config = dict(
    model='image captioner',
    dataset='single toy objects rendered from many sides on busy backdrops',
    train_examples=203450,
    image_size=48,
    crop_scale_min=0.8,
    horizontal_flip=True,
    cutout=0.25,
    tokenizer='word',
    vocab_size=58,
    encoder_arch='resmlp',
    encoder_norm='layernorm_no_bias',
    encoder_norm_position='post',
    encoder_activation='silu',
    encoder_mlp_ratio=4,
    encoder_parallel_block=False,
    encoder_inner_norm=False,
    encoder_patch_size=[4, 4],
    encoder_conv_stem=False,
    encoder_layers=16,
    encoder_width=160,
    fusion='prefix',
    label_smoothing=0.05,
    decoder_width=320,
    decoder_layers=6,
    decoder_norm='rmsnorm',
    decoder_norm_position='pre',
    decoder_activation='gelu',
    decoder_mlp_ratio=4,
    decoder_head_dim=32,
    decoder_fused_qkv=False,
    decoder_bias='all',
    decoder_qk_norm=False,
    decoder_parallel_block=False,
    decoder_inner_norm=False,
    decoder_drop_path=0.15,
    decoder_positions='rope',
    decoder_prefix_bidirectional=True,
    decoder_connector='mlp',
    decoder_tie_embeddings=False,
    init='kaiming_normal',
    residual_init='none',
    optimizer='soap',
    beta2=0.95,
    lr=0.0027,
    beta1=0.95,
    shampoo_beta=0.95,
    eps=1e-08,
    precondition_frequency=32,
    max_precond_dim=1024,
    one_sided=False,
    adamw_lr_other_params=0.00076,
    grad_clip=3.0,
    steps=10400,
    batch_size=192,
    epochs=9.8,
    lr_schedule='cosine',
    final_lr_fraction=0.01,
    warmup_steps=1040,
    weight_decay=0.08,
    adamw_weight_decay_other_params=0.05,
)
Rows from block 10 of the image encoder of a small image captioner, named by matrix and row number. Rows with one number belong to one neuron. Each number is 128 + 24 x the weight over its row's rms, rounded and kept within 0 to 255. All counts start at 0.
After each neuron's rows are labels from the 100 images, of 14976, where the neuron reaches its highest value: "top examples" is what is common among them; "peak on" is the class under the peak. Only what is clearly more common there than usual is listed. The data: single toy objects rendered from many sides on busy backdrops. In brackets: how many of the 100.
# fc1: MLP up (encoder.blocks.10.mlp.fc1.weight, 640x160), inputs 0-79
# fc2: MLP down (encoder.blocks.10.mlp.fc2.weight, 160x640, transposed), outputs 0-79

fc1.409 [115 114  90 143  77 115 119 147 108 128 144 112  97 119 125 142 163 126 150 160  84 151 126 107 106 146 101 123 115 113 116 120  96 106  99 118 103 112 196 135 128 111 136 144  93 141 105 144 108 103  81  88 169 114  87 115 125  93 155 150 143 132 121 122 126 133 119 129 134 148 155 140 130  82 111 128  84 137 113 122]
fc2.409 [ 70 107 140 178 110 132 107  98 102 135 141 137 193 112 111  95 129  99 131 123 146  85 108 150 148 127 129 108 101 109 108 134 171 125 123 125 139 121 107 125 101 128 129 144 116 131 177 158 118 136 152 147 143 148 166  99 194 155 130 147 126 128 194  90 103 167 120 116 148  82 123 101  92 113 130 108 133  92 130 143]
top examples: teal (30)
peak on: part in the main colour (39)

fc1.123 [122 141 191 163 117 100 126 129 127 125 143 112 120 125 170 123  84 123 136 117 170 113 176 141 115 121 145 132 110 109  97 157 153  83 119 131 142 133 125 110  95  59 144 170  93 134 162  91 127 128  77 130 122 129 179 184 138 144 106 126 118 136 166 137 123 146 123 101 181 136  93 139  91 126 132 120 118 116  70 111]
fc2.123 [103 116 138 119 107 114 147 148 153 107 114 124 118 155 152 102 133 119  92  81 137 147 106 159 166 166 117 136 156 168 116 145 152 135 137 131 126  80 164 178 116 126 113 121 121 164 123 156 137 168 119 102 166 112 120 152 121 104 143 110 125 145 178 138 165 118 111 150 122 126 147 103 173 133 109 129  86 125 155 128]
top examples: dotted (33); teal (30); blue (30)
peak on: part in the main colour (43)

fc1.84 [133 125  89 120 124 115 173 110 125 110 161 125 111 138 149 165 113 125 114 118 138  96 132 161 141 156 142  89 140 145 174 154 104 142 127  91 148 150 125  92 151 105 111 134  98 115 108 163 142  75  97 148 130 158 115 100 106 138  87 120 110 110 124 102 141 113 131 142 181 140 123 157 104 142 146 189 119  87 161 121]
fc2.84 [150 177  68 137 154 123 114 158 144 106 150 125 172 144 124 114 160 147 115 152  90 143 119 118 136 142 149 114  87 124 115 120 157 127 118 166 133 145 114 150 147 134 124 137 164 140 116 174 124 159 141 156 128 124 147  98 136 131 124 139 125 120 114 109 137 131 149 132 120 139  90  98 172 111 103 111 141 131 140 127]
top examples: striped (28)
peak on: part in the main colour (59)

fc1.573 [165 117 173 154 126 148 143 138 128  59 195 116 117 156 122 105 159  97 129 113 145 106  99 181 128 127  92  91 115  76 127 121 132 160 117 138 137 133 115 143 123 147 155 113  95 145 131 141 171  98 129 107  93 114 148 154 134 137  98 114 107 137 103 102 147 105 134 116 148 138 102 139 124 126 113 134 140 149 137  88]
fc2.573 [111 140 158  89 162 139 126 134 124 131 177 140 129 132 129  87 130 122 112 159 123 171 150 151 153 120 126 155 115 147 126  95 154  64 110 145 126 114  70 127 123 141 134 122 171 155 108 127 103 116 121 149 153 116  95 140 130 120 137 140 141 131 112 145 109 196 160 140 127  86 173  97 148 119 142 104 139 129 130 106]
top examples: green (57)
peak on: part in the main colour (38)

fc1.152 [129 132 176 127 104 152 130  99 154  94 156 167 160 113  84 110 131 115 132 144 163 138 147 124 131 162  89 139 151 153 130 175 119 126 124 112 146 110  98 180 118 135  82 138 102 117 138 138 165  78 147 151 152 119 113  93 149 152 126 110 114 185 126 118 122 101 144 143 127 152 137 123 155  99 160 139 153 130 128 112]
fc2.152 [150  95  89  89 138 145 138 112 129 150 122 152 100 162 138 129 111 140 140 138 121  80  57 123 134 108 128 103 124 146  99 116  85 144 145 146 155 110 113 106 136 122 137 117 151 109 135 130 108 125  74 148 168 142 153 134 129 106 146 134 138 107 129 179 154 125 126 136 134 115 146 130 115 113 141 117 131 122  91 102]
top examples: blue (33)
peak on: part in the main colour (40)

fc1.554 [129 116 134 198  94 121  90 145 112 137 155 115 143 150 105 140  94 136 123  92  94  93 143 104 112 162 128 150 114 106 101 149 150  83  95 151 125  92 116  84  87 152 107 143 128 124 173 108 112 162  88 139 120 143 162 111 171 142 134 104 103 112 141 130 123  92  82 147 124 113 128 166 104 132 116 170 111  93 156 143]
fc2.554 [142 116 154 136 136 131 131 145 122 144  87 113  98 144 144 130  83 135 121 125 138 176 108 150  97 200  95 143 145 104 133 110 106 138 136 157 106 100 134 178 132 135 144 131  81  88 139 104 143  97 177 134 150 142 126 154 166 104 149 111 131 134 120 136 125  87 112 163 154 118 125 108 148 101 117  93 129 142 165 166]
top examples: trophy (27)
peak on: part in the main colour (40)

fc1.344 [147 162  87 166 154 136 158 124 129 156 141 134 146 129 113 166 133 134 161 133 110  97 143 191 121  85 164 165 103 112 123 151 152  78 141 160 133 127 128 130 160 156 111 131 128 138 128 134 159 124 115 151 126 139 105  82 121 112  92  83 131 100 106 136  91 115 108  93 120 144 167 128 142 140 109  81 141 135 153 105]
fc2.344 [173  95 122 170 109 140 126 164 174 122 120  96 131 153 136 114 149 119 131 110 126 176 122 209 106 156 140 121 163 160 119 100 152 111 160  99  88 160 116 120 145 137 128 131 171 130 129  84 132 117 125 129 118 116 127 107  98 142 134 126 105  66 118 116 152 170 160 149 167 124 144 135  92 123 131 133  81 126 168 127]
top examples: white (44)
peak on: part in the main colour (40)

fc1.20 [115 122 124 158 110 150  99 124 147 140 105 144  85 148 130  93 111  72 102 139 141 148 134 130  77 112 143 102 148  94 135 154 120  92 124 127 165 126 167 112 172  70 110 114  97 123 120 163 110 134 145 141 106 165 111 147 111 170  96 139 134 173 107  98 149 122 157 107 122 112 123 139 133 142 137 137 128 111 152 131]
fc2.20 [131 115 105 107 123 115 120 167 127 153 179 135 160 115 130  97 138 100 172 145 102 131 143 147 127 120  82 138 161 136 100 118 141 112 158 136 100  95 108  86 140 111 141 127 156 141  96 153  59 161 148 140 130 105 130 167  89 130 125 181 124 122 136 121 129 130 107 150 146 132 125 152 148 147 140 119 126  96 111 121]
top examples: brown (25)
peak on: part in the main colour (44)

fc1.52 [131 130 133 171 109 154 146  94 100 165 165 118 163 104 134 133  97  99 125  95 103 145  86 165 110 135 132 139 147  88 125 199 106 154 115 135 139 151 166 144 146  92 132 163 112 148 141 152 124 122 138 160 105 160 144 160 118  94 100 161 165 106 117 136 122 115  87 120 131  95 149 127 107 131 125  83 105 113 107 114]
fc2.52 [125 140 139 153 141 146 162 167 168 109 104 164  89 123  73 133 148 120 124 148 156 177 126 132  97 136 114 117 100 151 155 151 137 170 128 148  79 159 102 100 154 130 141  94 108 119 106 153 105 142 133 139 128 108 118 114 188 161  77 115 144 137 141 120 128  91 147 136 130 143  86 110 158 145 115 152 145 145 146 170]
top examples: umbrella (28)
peak on: part in the main colour (37)

fc1.128 [143 132 146 155 119  83 145 143 140 126 133 126 147  93 157 148 149 151 140 125 138  88 151 163 132  97 109 146 153 132 126 119 108  98 140 121 198 147 108 123 111 125 117 135 197 138 135 112 156 108 193 144 144 124 147 134 122 142 107 148 123 105 129 148 141 132 151 167 165 140 126 108 105 153 116 123 130  92 142  90]
fc2.128 [146 106 157 127 102 120 113 141 131 144 135 148 155 124 106 126  73 144  84 130 112 132  76 120 113 161 100 107 141 122 102 124 142  98 105 155 100  93 103 129 154 122 156 103 131 117 158 107 147 112 167 145 117 153 128 153 191 124 122  88 150 123 126 119 120  93 162 144 132  98 114 199 136  89 138 150 135 118 138 142]
top examples: duck (28)
peak on: part in the main colour (44)

fc1.295 [ 94 152 128 123 141  87  91 166 149 155 121 107 127 126 103 111 147 156  95 136 109 172 113  91 153 130  94 146 121 110 142 116 139 115 148  84 101 135 160 155 123 144 167 138 125  65 152 132 167 113 129 109 142 110 109 134 104 112 110 110 144 140 139 137 160 159 140 126 117 146 175 113 157 144 157 156 159 157 133 154]
fc2.295 [124 137  67 135  85 125 128 128 149 132  70 146 114 117 188 111 122 147 138 117  89 101 110  90  99 137  68 137 144 161 127 101 136 136 136 145 141 134 138 123 122  63 102 134 144 141 139 107  98 117 126 115 115 107 138 146 146 109 102 112 130 111 115  93 160  82  92 165 110 137 107 123 128 155  99 113 110 113 156 164]
top examples: pink (54)
peak on: part in the main colour (39)

fc1.435 [134 152 136 135 107 138 157 175 149 164 128 121 129 138 187 116 121 148 136 123 179 142 122  89 117 112 115 104 111 137 186 159 140 113 126 121 126 135 111 154 107 108 138 112 128 138 148 164  99 166 131 136 122 149 119 151 130 168 119 111  99 107 118 110 178 137 111 112 141 162 132 110 163 150 151 154 145 125 116 115]
fc2.435 [154 134 119 117 154 151 143 133 170 142 113  99 128 106 138 128 133 126 105 155 144 166 123 162 172 133 117 139 105 112 103 114 153 110 165 129 161 159 106 145 142 146 144 109 137  89 124 123 153 148 146 136 115 165 116 160 125 155  91 178 107  97 146 144 155  92 123 159 115 103 122 143 126 134 122 142 103 119 158  96]
top examples: black (29)
peak on: part in the main colour (38)